From a checkpoint of a small audio-text matching model: waveform 16khz input, fusion encoder layers 8.
Rows from block 2 of the audio encoder, named by matrix and row number. Each number is 128 + 24 x the weight over its row's rms, rounded and kept within 0 to 255. All counts start at 0. After the name is the row's rms in percent of the matrix's.
# conv: width-3 conv, stride 2 (encoder.blocks.2.conv.weight, 432x288x3), inputs 264-287, a 3 kernel for each
conv.151 108 [115 113 138  97  99 153  97 139 106 124 108 127 143 144 145 129 120 139 146 166 140 126 129 104  76 147 146 100 138 125 136 116 144  79 135 122 165 104 159 153  83 151 179 102 148 145 135 118 114 135 132 158 138 156 158  98  78 123 126 154 102  85 131 110 134 149  83 148 123 129 109 130]
conv.152 093 [108 142 124 141 121 129 122 124 179 151 146  86 136 125 116  85 104 143 135 122 107 109 118 127 132  87 108 153  85 129 137 111 110 120 110 123  81 121  97 168 160 130 123  95 141 124 107 144 160 128 137 105 107  86 123 127 133  91 180 110 153 161 117 121 156 129 114 108 124 112 143 142]
conv.153 083 [122  97 107 115 116 139  82 101 120 121 137 107 167 120 134  99 104 133 105 126 111 144 130 149 116 138 128 149 126 128 169  95 100 161 150 132  95 100  97  96 127 121 133 130 133 130 143 136 168  62 115 124 137 138 134 118 137 117 105 154 145 134 114 111 132 100 127 117 147 128  73 187]
conv.154 101 [145 100 106 159  93 109 111 108 127 126 101 113 134 149 130 101 135 114 128 107  87 125 134 141 168  95 128 126 128 169 146 144 176 147 129  93 112 141 103 120  93 122 100 113 165 124 117 115 139 125 117 119 149 124  80 111 108 109 194 102 158 164 223 103 116 136 113 128 108 132 130 121]
conv.155 100 [118 108 126 118 114 140 167 142 111 142 148 114  66 120  86 111  81 131  84 132 158 115 116 143  54 117 164 130 109  98 117 114 143 112 103 125 138 147 155  96 120 132 134 148 133 123 106 115 114 109 103 132 135 105 153 138 120  77  96 163 122  99  82 133 138 119 120 117 118 132 142 159]
conv.156 111 [126 109 128 118 115 119 106 148 108 156 137 112 179 142 136 110 114 144 124  92 106 145 124  99 108 163  81 133 123 105 129 132 132 155 111 147 127 124 144 164 120  92 138 168 130 134 111 143 140 152 183  70  97 116 118  97 156  72 147 104  88 113 143  70 139 141  64 114  85 151 117 133]
conv.157 106 [128  96 136 133  76 129 137 106 108  80  79 154 140 190 184 150 126 168 120 150 128 135  96 114 151 117 133  70 153 117  99 165 104 171 114  86 143 145 121 110 133 122 128 139  83  82 118 136 139 132 106  96 108 145 106 101 101 110 118 146 128 102 119  92 129 107 121 112 108 118  99 151]
conv.158 072 [121 131 129 137 142 104 117 110 118  93 135 140 133 110 125 152  86 119 143 113 159 138 134 137 130  89 144 128 116 157  95 161 116  83  91  93 134 180 115 115 104 119 100 146 119 128 155 134 127 150 105 149 136 153 134 124  99 105 134 160 113  95 152 124 108  79 123 105 162 126  92  93]
conv.159 109 [132 149 137 121  90  85 128  94 141 103 133 149 136 140 111 113 127 134 141 141 162 102 152 117 131 136 102 112 101 113 113 137 112 140  99 106 135  96  81 113 138 128 132 146 113 159 101 133 159 117 161 132 139 152 133 106 153 190 132 110 113 133 137 194  98 121 111 163 121 129 141  96]
conv.160 123 [170 128 140 148 114 123 169 113 101 150 156  94 110 164 177 103 148 142 131 180 102 185 111 124 219 137 133 123 153 160 136 126 164 151 113 141 115 138 119 142 166 121 132 106  91 119 111 124 121 129 113 106 100 140 132 121  83 125 161 154 174  81  74 124 174 162 126 107 155 136 124 115]
conv.161 113 [167 157 124 119 122 100 123 113 100 142 132 123 156 133 154 173 121 104  96 114 143 135 109 103 126 179 128 107 146 140 164 101  57 136 129 157 140 146 156  91 134  97 127 121 146 100 179 174 140  99 153 165 101 153 145 136 108 114 118 141 174 181 147 195 113 172 116 134  91 138 130 116]
conv.162 117 [129 106 138  37 134 141 119 152 167 119 103 122 139 124 150 139 142 108 140 185 110 138 113 155 130 127 117  96 134 142 132 138 110 142  99 147 143 112 133 154 130  74 140 145 119  74 180 152 106 115 122 115 115 106 170 142 134 153 158 129 121 148 154 144 121 151  91 137 118 131 101 122]
conv.163 123 [161 117 170 104 111 156 140 122 155 136 117 129 117 159 105 139 108 123  82 114 130 186 155  91 126  92 160  77  98 106 144 147  91 105 166 129 128  87 161  90  94 144 131 100 110 123 124 150 173 109 138 163 191 139 133 124  96 128  88 148 113 116 117 118 128 109 175 133 119 137 119 155]
conv.164 106 [117 130 108 114 168 144 103 162 106 123  80 133 131 121 138 139 115 129 148 147 154 132 119 147  97 130 113 128 115 156 165 144 119 145 109 192 128 155 146 124 186 124  82 116 123 129 156 150 115 116 125 127 114 148 140 169 115 103 175 114 145 136 155 105 109 139 125 146 159 153 123 119]
conv.165 111 [104 137 123 125 157  93 154  91 143 136 135 131 123 112 134  93 119 119  92 141 118 121 128 132 102 127 116 128 157  75 158 111 127 148 144 144 126 108 152 121  86 140 131 175 147 138  95 125 153 133 127 173  78 161 100 119 102 154 163 168 108  85 188  58 166 105 188 145 177 106 170 139]
conv.166 113 [124 174  98 151 130 132 136 129 125 109 159 110  85  95 140 148 141 159 147  96 108 147 133 149 112 143 150 139 123 151  80 152 148 124 111  77 137 127  93 139 109 102 171 139 155 128 143 142 130 129 130  89 131  89 156 102 129 145 144 115 143 119  82 100 157 106  98 137 127 132 109 163]
conv.167 109 [144 116 118 153 110 160  76 149 121 134 103 127 154 119 154 168 118 135 144 108 132  99 143 126  75 155 209  76 159 148 135 132 156 111 130 166 145 118 125 106 147 115 114 157 160  83 116 156 152 131 115 207 131  99 144 145 139 168 126 155 145  95  98 158 181 113 117 156  96 147 136 140]
conv.168 077 [125  91 174 152  89 128 124 109 139 117 158 101  95 118 105 113 105 144  99 125 139 170 149 141 145 155 131 111 162  87 142 116 131 124 129 104  95 113 121  90 169 138 145 133  67 155  97 136 159 103 138 133 118 113 111 150  68 150 105 144 119 150 109 176  94 149 112 160 114 143 169 133]
conv.169 101 [147 127 148 126 125 138 134  79 137 116 143 136 107 101 109 111 112 114 152 122 179 134 122 113 118 125 137 142 150  96 105 195 148 116 130 190 116  99 155 144 163 110 174 139 128 120 133 144  99 125 105 166 131 171 165 149 111  99 151 132 162 166 112 109 105 133 132 111 144 139 154 144]
conv.170 108 [118 140 136 143 111 127 167  96 103 128 122 140 148 134 106 131  94 108 118 135 163 110 138 174 215 130 109 109 114 124 127 115 158  65 193 124 105 116  89 127 136 143 106 146  87 171 160 136 160 128 129 123 131  78 127 130 123 155 169  96 143 108 155 140 148 133 124 146 167 110 129 126]
conv.171 106 [145 107 125  74 139 105 121 148 106 126 114 115 145 168 114 114 128 162 105 160 123 147 120 149 147 129 139 147 128 102 192 164 155  93 145 148 110 142 123 139 188 116 140  72  97 117 129 134 153 122 145 132 169 148 139 170 126 170 159 159 124 133 140 104 112 131 174 162 138 138 128 113]
conv.172 113 [159  23 100 157 141 127 155 164 121 123 110 147  95 183 134 133  96 146 154 155 125  99 138 178  80 122  94 134 164 117 102 114 155 115 135 165 129 134  97 164 139 120  92 113 100 149 155 127 121 118 130  96 149 118 135 124 120 120  89  91 130 122 144 128 116 138 122 127 130 119 112 133]
conv.173 104 [116 109  44 127  93  75 124 131 134 115 119 116 124 138  81 126 134 143  87  72  77 148 106 145 147  68 117 123  99 159 124 143  63 140 100 116 133 130 151 150 176 147 150 116  94 122  84 135 167 128 134 147  86 139 153 113 122 136 123 161 110 138  76 164 116 128 151 188 145 100 109 133]
conv.174 112 [144 137 121 121 133 182 152 110 103 109 150 122 129 127 137 119 111 162 127 144 148 145 126 123 171 150 148  92 154 158  95 103 163 145 124 157 148 124 136 121 109 140 116  70 145 107 145 126  86 104 144 102 103  93  98 144 108 168 115 183 107 126 161  96 133 117 142  98 130 122 135 121]
conv.175 091 [137 118 123  86 126  90 135 106  76 162 133 132 134 115 181 105 123 138 138 144 161 176 129 111 147 136 102 115 138 150 125 160 142  93 127 103 123 139 122  94 152 146 153  83  97 124 152  95 145 102 115 142 105 121 129 103  98 134 130 109 149 112 132 139 141 166 120 154 177 129 145 135]
conv.176 113 [128 146 127 185 136 162 170 109 123 131 151  98 113 174  68  95 125 119 120 148 120  77  92 158 159 177 108 175  98 120 174 103 103 153 129 114 100 126 139  95  83 136 133 124 108 103  92 108 103 115  99 198 140 138 109 108 125  99 129 128 129 108 146 179 115 154 111  55  78 125 120 150]
conv.177 104 [173 159 113 117 157 124 123 170 173 106 119 132 124 136  96 117 116 177 119 147 132 131 131 106  89 128 132 135 149 123 117 128 157 139  91 133 168 104 125 129 120 115 157 150 139 128 119 122 144 118 130 154 118 173 108 163 128 134  92 135 104 108 204  95 108 126 142 151  97 140 143 124]
conv.178 079 [105 139 147 138 144  94 118 103 135 118 110 140 121 105 159 135  93 144  99 100 157 142 120 125 100 122 135 123 180 150 121 121 133 163 128  98 144 149 146  96 121  85 145 111 120 148 142 176 134 120 108 110 195 125 148  99 162 131 152 114 128 109 106 110 112 167 193 106 110 145 152 139]
conv.179 110 [111  87 147 114 121 129 115 113 120 118 112 138 108  94 121 111  75 145 132 123  61 144 126 145 119 127  77 119 149 133 106 122 129 155 113  72 119 132 148 139 118 166 127 111 147 120 117 120 124 121  98 114 131 114 128 125 156 128 130 175 112  70  81 102 164 144 124 154 121 151 122 101]
conv.180 111 [ 99 130 150 143 149 131 113 192 159 132  90 120 107 123  96 130 140 101  70  85 149 118 124  88 134  86 127 159 144 129 140 110 148 169  92 116 143 125 146 157 136 136 104 129 126 139 124  83 102 106 133 125 166 117  94 195  68 149 181 108 103 142 176 140 155  94 129 174 111 175 145 114]
conv.181 106 [114 128 159 106 102 120 101 131 165 129 129 143 132  96 121 135  75 134 110 152 140 162 141 121 101 118  89  89 120 148 103  89 114 107 102 100 165 126 106 140 159 157  88 169 117 143 126 114 114 101  94 136 135 100 145 145 108 121 135 124  82 113 112 113 149 179  55 129 129 131 122 104]
conv.182 108 [168 129 148 118  99 128 103 127 132 134 150 132 124 164 118 157 114  80 117 160 142 168 121 135 125 153 151 125 116  57  99  76 129 148 116 115 102 101 157 118 137 132 127 156 126 165 104 152 149 115 120 145 148 131 119 120 114 107 124  96 125 111 102 147 106 150 121 148 151 137 120 125]
conv.183 099 [159 106 147 152 105 153 135 153 120 121 114 144 117 147  62 155 104 161 130  98 139 154 124 122  92 125 122 129 144 174 135 102 156 117 126 120 116 151 122 140 142 110 130 107 113 134 105 101 113 123 107 138 119 118  99 104 115 183 135 129  87 109 100 121  80 143 116 144 106 124 111 119]
conv.184 097 [110 110 102 121 126 151  96  95 114 134 118 167 127 121 146  82 108 124 148 110 176 136  88 134 111  99 137 124 131 130 118 112 107 156 150 150 115 141 164  93 109 148  98 137  73 157 165  95 124 115 128 126 126 105 119 151 133 102 138  73  77 104  84  96 177  97 151 159 177 119 127 107]
conv.185 110 [155 152 134 125  99  96 119  78 134 128 129 136 162 115 137 151 126 127 126 101 117 116 157 106 136 127 112  93 194  89 160 122 170 148 144 140 119 142 121 162 121 145 168 149 144  99 147 164 137 133 129 113 172 145 159 166 151  65  99 165 113 146 107 105  94 162  87 185 175 130  84 131]
conv.186 105 [132 118 116  96 108 146 153 122 115 107 117 114 145  91 154 116 114 141 125 130 126 109 104 123 183 143 180 124 113 111 133 138 125 185 144 146 128 137  84 132 104 131 139 148  91 146 108 121 142 140  99 139 151 132 147  97  82 165 118 123 140 133 128 137 129 130 121  90 185  84 103 131]
conv.187 096 [148 156 136 120 161 120 143 178 145 159 129 142 190 128 133 163 129 125 138 123 147 145 119 119 151 143  88  87  92 193 118 121 154 104 123  93  97 130 163 167 136 118 152 165 117 118 101 143 123 155 147 109 108 134 109 155 182 142 136 116  95 160 116  96 110 126 151 102 122 160 104  97]
conv.188 076 [137  92 126 148 141  88 147 150  88 136 167 117  74 102 162 147 151 139 114  98 148 114 120 120 189 161 164 122 183 133 127 121 129 103 153 145 132 130 136  87 102 108 158 122  95 123  97 141 129 174 144 119 143 115  79 114 109 108 133 111 145 121 153 160 131  96 153 151 146 159 162 166]
conv.189 085 [108 116 130 129 147 137 127 128 124 122 113 103 111 115 102 165 174 153 140 123 123 159 145 100 121 101 130 109 123 124  82  94 139 127  93 123 132 126 145 143 167 129 120 127 129 139 130 114 130 105 148 128 117 153 122 141 116 152 139 123 128 141 133 126 130 147 145  97 165 148 172  59]
conv.190 103 [127 138 116 116 130 193 158 147 169  81  98  97  97 174 142 131 129 142 123 141 132 143 134 132 102 113 127 137 157 124  97 142 158 127 113 137 120 124 120 126 142 131 128 129 126 148 103 108  98 132 129 148 115 117 149  96 148 148  83 135  98  99 125 109 110 138 114 133 129 104 153 149]
conv.191 078 [120 141 106 127 108 142 112  97  99  76 168 188 147 108  97  89 134 128 156 117 109 124 114 143 119 140 104 144 128 135 105 123 121  94 100 141 139 155 121 125 137 144 124 126 117  97 146 155 118 141 173 122 114 152 132 133 116 107 163 153 104 119 115 125 120 128 124 124 123 128 114  61]
conv.192 113 [ 81 141 137 129 131 101 113 113 126 110 129 111 202 132 137 140 103 138 133 190 124  77 117 153 102 145 118  77 127  99  92 128 121 154 152 110 132 125 157 120 145  89 160 136 167  89 156 155 137 139 126 144  99 126 113 144 165  98 109  85 121 132 118 111 133 126 124 100  85 142 118 128]
conv.193 089 [138  91 130 147 141 120 140 141 110 118 118  97 125 152 140 129  94  70 106 100 129 153 180 134 107 126 145 122 144 101 111 127 119 116  83 114 187 126 123  88 157 120 144 102 124 132 132 130 144 181 119 138 121 131 139 153 112 163 122  80 130 108 121 135 103 137 176  80 179 143 149 145]
conv.194 089 [149 123 123 188  84 123 141 127 164 150  93 128 152 161 114 114 150 107  91 124 125 140 168 162 157 120 116 184 123 115 102 119 121 119 129 129 106 140 134 132 128 121  85 149 140 129 132 106 151 139 145 107 154 106  95 144 172 132 100  97  79 127 188 105 160 105 108 134  83 102 123 111]
conv.195 110 [100  99  99 115 151 153 109 104 149 145 146  96 108 152 182 149 116 129 180 130 181  77  99 137  86 130 114 145  92 153 150 110  91 161 128 147 168 135 122 141 114 138 128 131 137 147  73 175 110 101  96 130 138 158 133 141 133 126 132 100 114 112  82 152 123 153 121 114 110 165 123 135]
conv.196 107 [135  98 142 109 131  79 136 137 122 134  99 153 114 188 107 135 131 112 115 133 167 125 142 115 141 137 157 145 128 136  92 114 134 130 104 128 177 145 146 165 178  94 101 140 196 158 133 111 147 109 162 110 134 112 133 166 114  96  69 177 130 111 166 117 102 133 156 139 144  98 159  86]
conv.197 084 [ 77 148 182 100 173 188 148 144 154 121 116 126 123 111  77 124 124 125 105  94 133 120 116 132 115 158 120 112 128 114 127 140 132 121 139 102 177 185 124 102  87 149  98 132 149 135 123 110 138 117 107 119 146 102 123 159 101 130 160  81 105 117 165 124  88 166 114  93 131 138 135 117]
conv.198 092 [104 132 153 140 148 156  99 131  85 130 144 133 137 149  98 153 146  79 139  81 130 132 148 191 130 122 134 121 118 167 102 148  78 130 100 184 164  93 113 111  99 102 154 130 173  94 112 123 134 114 117 124 155 117 121 137  97 119  98 159 146 115 164 115 122 142 155 141  92 104 108 136]
conv.199 083 [108 156 140 117 120 111 141 138 144 116 146 115 110 127  80 107 151 165 111 118 106 163 129 117 107 131 155 119 133 155 115 110 131 131 136 108 134 118 113 146 111 131 113 104  91 103 136 125 122 159 159 114  97  85 140 118 139 114 142 101 122 137 152  86 160 157 173  49  79 149 146 115]
conv.200 105 [ 86 141 175 139  98  55 134 108  90 130 139 119 127 140 105 123 107 129  80 184 164 131 117 156 165 153 116 180 125 149 176 128 189 199 133 129 125 176  97 104 120 162 120  83 121 166 120 144 118 107 120 141 142 126 133 130 146 129 116 123  88 114 156 136 131 108 110 151 178 134 114  83]
conv.201 084 [141 125 101 120 119  89 103 151 132  84 126 161 140 116 140 114 171 105 134 136 100 140 145 121 155 128 145 113 110 134 149 122 129 119 130 128 113 113 134 144 141 128 107 153 137 106 111 124 141 154 103 126 162 101 117 116  83 116 149 157 107 119 136 154 119 142 127 128 107 157 155 135]
conv.202 102 [151 116 158 151 140  98 120 116 143 118 124 153 142 145 110 115 116 115 132 163  79 143 132 137 151 120  85 115 114 112 149 186 159 113 178 101 139 131 167 112 112 143  84 100 151 115 105 109 119 126 144 138 119 137 103 115 114  89 190 141 120 123 130  89 158 138 106 152 120 197 140 125]
conv.203 114 [110 127  98 139 131 119 168 160 175 125 136  94 109 155 162 146 125 135 157 169 151 134  86 115 120 128 127 176 140 132 148 162  66 131 172 122 149 146 122 131 198 137 149 149 128 149 104 126 160 118 148 147  68 181 134 117 116 116 164 137 124 124 151 103 158 133 146 153 101 123 111 153]
conv.204 121 [159 114  79 141 123 147 101  99 166 134 110 116 113 151 103 122  93 135 108 161  69 100 124 133 133 157 160 126 131  68 147 146 130  84 147 153  84  88 100 118 151  90 172 132 117 140 144 138 130 124 112  64 103 133 130 179 129 103 171 142 155 136 104  83 102  98  84 141 123 108 128 120]
conv.205 105 [116 207 102 133 115 115 118 152 177 113 100 118 102 135  93 100 164 148 115 106 133 138 151 162 118 133  95 161 156 147  83 142 145  95  91 119 152 126 150 137 145 116 122 122 120 110 119 113 138 129 148  87 139 148 123 134 146  98 195 133 150 180 175 112 149  91 117 165 101 127 157 136]
conv.206 079 [140 126 114 135 138 154 163 155 139 107 167 134 110  94 118 193 143 109 121 147 114 153 123 133 122 120 124 140 125  99 152 109  98 128  91 146 153 126 128 126 137 118 144 109 107 144 123  96 135 150 150  99 116 143 169 107 104 129 152 153  59  91 112 154 114  77 112 170 134  95 142 174]
conv.207 095 [139 148  98 125 131 140  97 125 161 177  96 113 136 130 116  97 129 105  97 139 144 147 144 105  82  96 150  97  83 135 138 132 142  83 140 183 164 105 111 153 142 150 135  84 109 135 120  99 137 144 124 103 101 126 127 105 186 104 115 139  90 137 123 132 146  64  81 128 125 147 134 137]
conv.208 107 [158 112  91 114 121 116 143 103 173 109 128 141 100 110 145 130 131 134 132  95 156 112 152  99 100 166  99 132 192 115 128 129 144 133  98 151 151 135 159 106  92 110 202 162 121 155 121 150 137 110 132 118 120 149 116 181 133 159  99 124 130 166 133 214 104 111  86 102 118 113  84 108]
conv.209 074 [ 94 140 182 119 127 138 125  99 101 130 162 136 119 108 163 127 105 166 106 109 159 128 157 118 151 151 148 157 134 155 113 131 163 122 112 118 108 134 124 136 145  84 130 129 163 155 109 156 124  92 130 128  79 136 140 124 107 116 121 146 130  97 169 146 105 107 184 127 121 117 148 172]
conv.210 112 [103  69  89 145 148 156 108 133 115 166 135 137 130 128  96 109 147 118 147  82 168 103 106 126 105 129  93 145 105 118 161 100 157 112  41 144 155 125 134 161 124 136  97 108  55 131 153 136 140 136 124 152 111 146  94 171 132  93  90 128 114 183 144 123 121  72 143 201 107 114 120 107]
conv.211 112 [ 97  96 143 155 168  50 113 140 106  93 106 115 101 140  72 171 142 119 155 148 120 120 110 119 128 147  86  89 117  59 120 128 160 113 146 191  99 135 149 161  73 123  84 154 104 158 114 146 140 135 129 152 146 153 131 141  91 109 150 125 152 187 139 149  53 139  97 130 105 151 140 129]
conv.212 096 [154 149 145 125 131 104 135 140 164 113 108 125 135 100 159 109  72 116 110 100  82 111 146 109 159 125  98 101 121 151 104  93 142  99 119  70 127 205 133 127 125 129  97 106 161 117 113 138 109 109 122 108  89 185 169 121 160 142 122 109 105 108 109 170  80 155 124 120 146 120 121 153]
conv.213 106 [130 136 158 124 128 133 142 142 110 137 127 135 124 135 113 142 113 128 119 126 148 126 190 136 107 137 163 127 166 176 118 121 143 126  90 174  90 110  99  87 179 144 114  93 141 117 121 154 156 105 156 152 148 131 118 115 128 133 142  84 155 132 107 128 119  89 139 137 142 121 109 117]
conv.214 102 [136 142 165 112 194 156 164 111 138 125 127 130 138  99  81 113 112 136  95  77 121 129 119 148  96 127 129 159 124 158 185 149 145 138 123 130 126 130 182 107  91  73 131 122 139 161 130 117 114  95 126 147 121  93  63  96 125  94 131 137 121  97 112 177 101 114 138 140 122 152 104 130]
conv.215 105 [102 151  94 158 135 130 147 114  85 124 143 152 105 116  82 163 129 129  84 113  77 148 134  97 143 101 105 177 172  96 142  99 120 120 115 128 100 165  98 155 131 127 107  97 106 153 106  95 138 142 124 103 110 141 123 160 113 128 132 121 132 146 135 107 123 148 139  94 183 133 106 115]
conv.216 113 [115 114 143 106 112 111 144 155 117 130 123 148 137 137  72 155 116 119 175 120 150 129 110 158 146 118 126 107 111  67  78 119 140 144 122 100  73 150 180 133 126  93 118 108  80 140 154 152 169 114 136 121  85 168 120 162  90 122 112 126 140 161 138 149 100 101 123 143 124 151 153 153]
conv.217 097 [ 74 132 147 131 143  75 132 100 153 144  88 148 178 117 147 184 116 114 144  90 158 137 106 111 136 155 140 137 137 101  92 137  83 166 114 154 137  86 123 133 143 141 119 186 117 135 123 119 137 135 141  86  83 166 110 109 162 146 101 157 120 166 134  63 110 136 128 117  89 153 148 122]
conv.218 086 [102  83 161 100 141  80  95 121 140 165 136 137 109 121 154 138 108 137 186 120  81 133 119 101  97 155 195 127 152 116 121 133 101 160 148 129  99 115  83 120 155 128 101 108 108 116 103 145 126 135 112 112 108 118  96 104  88 140 184 128 122 141 163 131 126 136 117 147 121 135 101 141]
conv.219 104 [ 93 157 100 169 177 148 121 133 139 146 137 123 163 181 159 138 150 147  98 138 140 134 129 130 112  91 160 177 139 167  94 121 133 121 151 102 122 111 119 137 129 104 152  88 113 109 134  79 142 123 154 143 102 124  98 136 146  84 125  74 121 135 126 128 147 119 114 101 151 124 113 138]
conv.220 095 [156 124 104  97 119 170 154 104 159 125 134 176 132 110 109 103 133 157 131 159 133 118 104 164 117 136 189 144 102 109  81 118 146 121 130 121 157 126 147 163 129 173  95 130 111 110  97 120 136  93 118 137 117 108 155 104  98 102 105 111 124 113 134 139 131 150 137 106 144 131 129 124]
conv.221 086 [114 159 105  81 139 135 139 108 124 132 178 157 144 162 124 169 155  90 100 107 145  95 122 155 141 142 116 122 109 138 125 109 119 127 120 153 128 167 128 163 144 118 126 135 136  74 120  96 107 127 141 154 122 138 126 156 169 173 123 152 138 140 144 118 118 119 113 109 142 173 127 154]
conv.222 113 [107 124 129  90 136  99 170 120 141 120  98 144 106 119 127 172 135 134 144 192 137 106 118 127 162 130 127 125 118  90 126 144 153 104 152 149 149 110 133 127 118 105 116  75 119 128 124 102 123 112  93 123 112 136 114 118 127  94 175 133 141 111 151  92 132 155 129 158 133 128 127 109]
conv.223 103 [110 122 129 122 124 147 160 117  62 126 115  89 144 136 127 137 117 122 137 149  98 147  98 117 195 105 120 134  98  92 139 125 146 146  98  84  96 127 100 162 137 114 140 114 139 125 125 138 112 129 112 149 159  81 152 141 162 103 188 185 125 140 112  95 176 142  95 175 135  95 102 124]
conv.224 103 [144 143  90 164 130 106 168 115 127  81 149 143  88 141 151 135 149 129 164 126 108 120 112 127 116 127  96 138 152 117 121 111 152  95 104 134 120 153 134 165  88 135 122 113 111 118 126 134 106 142 143 126 122 104 126 131 115 119 122 140 140  89 123 167 129 112 124 125 132 114 138 126]
conv.225 110 [123 134 117 153 112 144 114 111  77 119 128 141  89 168 138 100 153  96 106 160 113  98 154 111 138 149 147 115 114 119  95  91 100 116 198 164 146 123 159 126 108 157 152 126 105 128 160 121 131 110 124 121 157 160 110 113 108  97 146 126 121 129 122 157 181  87 101 104 111 137  97 147]
conv.226 108 [112 128  99 138 191 109  93 129 175 130  98 115 123  86 137 133 120 138 111 146 118 132 126 153  92 140 105 162 175  98 156 156 116 125 192 128 138  84 124 123 117 152 152 153 135 158 170 157 140 107 107  97 115 143 140 111 105 138 137 123 131 159  99 132 113 102  84  89 137  85 107 106]
conv.227 106 [113 135 161 144 128  51  67 133 154 120 132 165 175 125 139 129 135 123 132 120 120 108 130 142 159 113 164 116 109  83 108 137 115  97 136 125  86 137 151 155 137 138 120 123  71  82  75 117 134 113 147  96 122 165 123 139 139 143 128 144 130 156 117 136 149 150 135 133 125 158 121 109]
conv.228 077 [ 82 108 144 154 138 151 156 180 141 132 105 103 159 123  92  59 111 135 151 106 128 154  91 139  93  99 118 113 144  95  92 125 126 125 127  94 116 127 130 150 101 103  99  85  71 132 164 129 115 129  96 122 140 108 162 134 141 136 124 141 125  73 121 114  97 129 150 133 134 163 162 119]
conv.229 079 [128  95 124 122 127 109 133 106 126 146 136 148 118 168 134 132 147 125 105 124 134 168  69 155 114  98  66 119 154 153 132 131 138 103  99 143 127 148 118 164 116 200 128  90 115 126 106 131 122 125 136 151 134  72  97 132 162 118 132 122 120 128 110 150 182 143 166 108 135 154 114 108]
conv.230 083 [100 103  81 100 109 153 122  75  65 134 109 100 176 105 146 147 117 129 115 101 139 113 128 180 131 105 165 130 142 116 150 110 110 125 143 139 107 105 115 149 157  89  96 172 122 175 127 148 124 151 131 149 141 104  93  95 103 190 144 151 121  69 129 179 149 117 125 117 128 131 130 130]
conv.231 105 [107 171 136 112 156 122  97 157 142 114 160 126 130 139  92 113 150 114 159 241  87 146 142  98 109 130 106 130 170 110 169 122  93 131  91 152 123 124 139 129 178  92  92 131  92 135 129 122 148 149  84 103 104 119 145 145 122 161 137 160 127 118 105 118 145 124 172 166 142 105 125 107]
conv.232 082 [116 167 120 114  94 131  98 117 144 154 129 104 115 137 102 147  69  84 144 113 137  93 111  95  89 143 130  92 145 148  95 159 112 133 142  98 111 102 110  95 131 134 155 115 155 123 146 125  89 169 139  95 133 155 113 110 143 134 125 154 202 115  58  90 122 141 106 115 123 114 121 176]
conv.233 110 [144 152 126  53 140 133 142  92  75 124 103 145 113 111 111 142 106 102 146 146 123 150 180 112 136 136 179 118 105  96 133 176 109 115  92 179 106 117 106 170 121 118 132  98 135 147 114 149 102 132 118 131 167  88 150  75  97 125 100  79 110 127  81 145  88 145 113 128 132 116 161 142]
conv.234 107 [110 154 110 138 140  94 109 109  83 130  71 127 135 166 164  94 153 180 175 123 120 144  89 119 168 141 161 144 112  90 127 132 186 141 125 129 110 128 116 119 113 143 123  72 136 121 109 120 105 110 114 113 110 146 128 125 143 169 132 144 120  86  74 136 162 115 131 125 133  75 127 170]
conv.235 110 [ 76 134 137 110 123 124 156  63 129 117 101 141 136  73 132 109  87 101 125 140 127 137 145 150 150 181 164 119 123  83  61 121 114 170  94 114 110 117 106 117 159 159  86 142 130 120 137 118 140 124 137 124 150 167 160 142 119 134 126 133 133 159 121 188 139 144 145 143 134 146  92 111]
conv.236 088 [119 128 120  76 192 137 147 134  94 128 131 112 114 135 136 130 131 149 122 127 121 110 118 161 114  98 137 133 107 123  98 139 154 116 139  96 112 127 107 135 146 175 164 149 123 144 137 155 115 160  83  95 140 153 123 134 182 122 108 112 121 163 111 100 133  87 120 165 138 128 157 134]
conv.237 116 [157 147 104 133 152 100 108  97  96  99 116 141  98  89 179 110 121 119 136  77 161 119 114 130 130 112 102 124 133 125  97 121 140  88 118  75 153 146 143 146 141 165  80 181 130 129 106 135 111 114 115 112 101 113 160 125 129 139 105 121 118 116 146 156  68 138 141  99 145  98 106 104]
conv.238 105 [164 222 124 120  83 106 124 117 137 151 109  89 111 163 100 130 134 134 164 127 109 116 112 103 117 131  97 106 101 151 131 142 132 119 152 136 135 112 119 146 167 143  99 175 129 148 117 160 116  97 124 126 148  80  93 121 106 165 129  84 123 130 129 160 146 137 130 138  86 111 126  89]
conv.239 092 [137 140 172 154 171 141  93 162  81 168 152 160 109 139 129 134 163 126  99 184 166 134 137 136 133 144  97 168 102 147 137 124 128 175 128 107 146 129 135  89 129 136  82 146  91 132 112 101 138 165 130 164 128 179  98 157 125 100 115 126  86 109 150 149 120 130 119 130 144 115 147 129]
conv.240 108 [105 149  93 109 113 117 154 123 151 136 131 155 116 186 104 120  94 115 128 171 137 131  75 111 186 109 123 126  78 106 132 153 124 107 132 129 139 150 121 149 115 148 120 171 100 136 127 118 123 141 113  66  96 158 143  89 152  86 149 167  81 128 169  97 132 107 127 140 175 116 112 112]
conv.241 105 [127  89 126 102 117 133 174 177 153 134 128 143 145 138 102 137 111 141 173 132 144 110 118 123  77 107 113 190 133 117 116 118  99 147 130 167 146 116 154 134 104 162 112 161 157 150 174 128 140 133  98 161 120  55 155 126 158 126 136 114 153 106 107 127 136 104 100 146 134 143 158 143]
conv.242 110 [136 142 112 157  81 157  92 131 126 156 116 127 135 143 126 160 125 118  97 150 109 108 141 100 121 156 176 197 133 131  96 136 119 115 147 130 131 112 135  99 125 152 119 110 156 154 159 103 132 123 135 184 114  95  87 103 113 122 114 147 119 150 129 131 158 128 124 104 133 128 115 121]
conv.243 097 [ 87 101 126 117 123 109 153 167 135 113 142  93 111 135 113 130 115 118 126  97  87 160 140  90 158 123 109  76 112 103 114 155 110 180  93 111 117 135 111 108 115 122  90  98 108  96 102 144 124 115 126 164 116 163 112 143 131 163 129 100 137 133 151 123 131 154 121 146 138  93 124 125]
conv.244 079 [144 156 152 122 123 114 112 139 157 191 122 150 102  86 145  80 151 148  87 101 110 102 187 140 157 151 110  83 121 128 132 103 123 138 134 105 172  75 123 137 136 145 122 151 124 113 124 109 103 128 121 110 138 116 169 153 122 123 144 149 134 117 123 116 144 119 128 148  98  89 160 102]
conv.245 105 [150 120 121 148 115 139 122 140 107 147 135 135 137 131  85 136 114 127 133 197 120 102 139 123 102 127 109  84 109 123 145 131 105 132 157  96 132 129 137 108 150 111 123 144 127 131 125 109 111 129 159  90 157 106 159 144 158 143 108 100 100 121 124 112 128 157 140 150 124 102 137 121]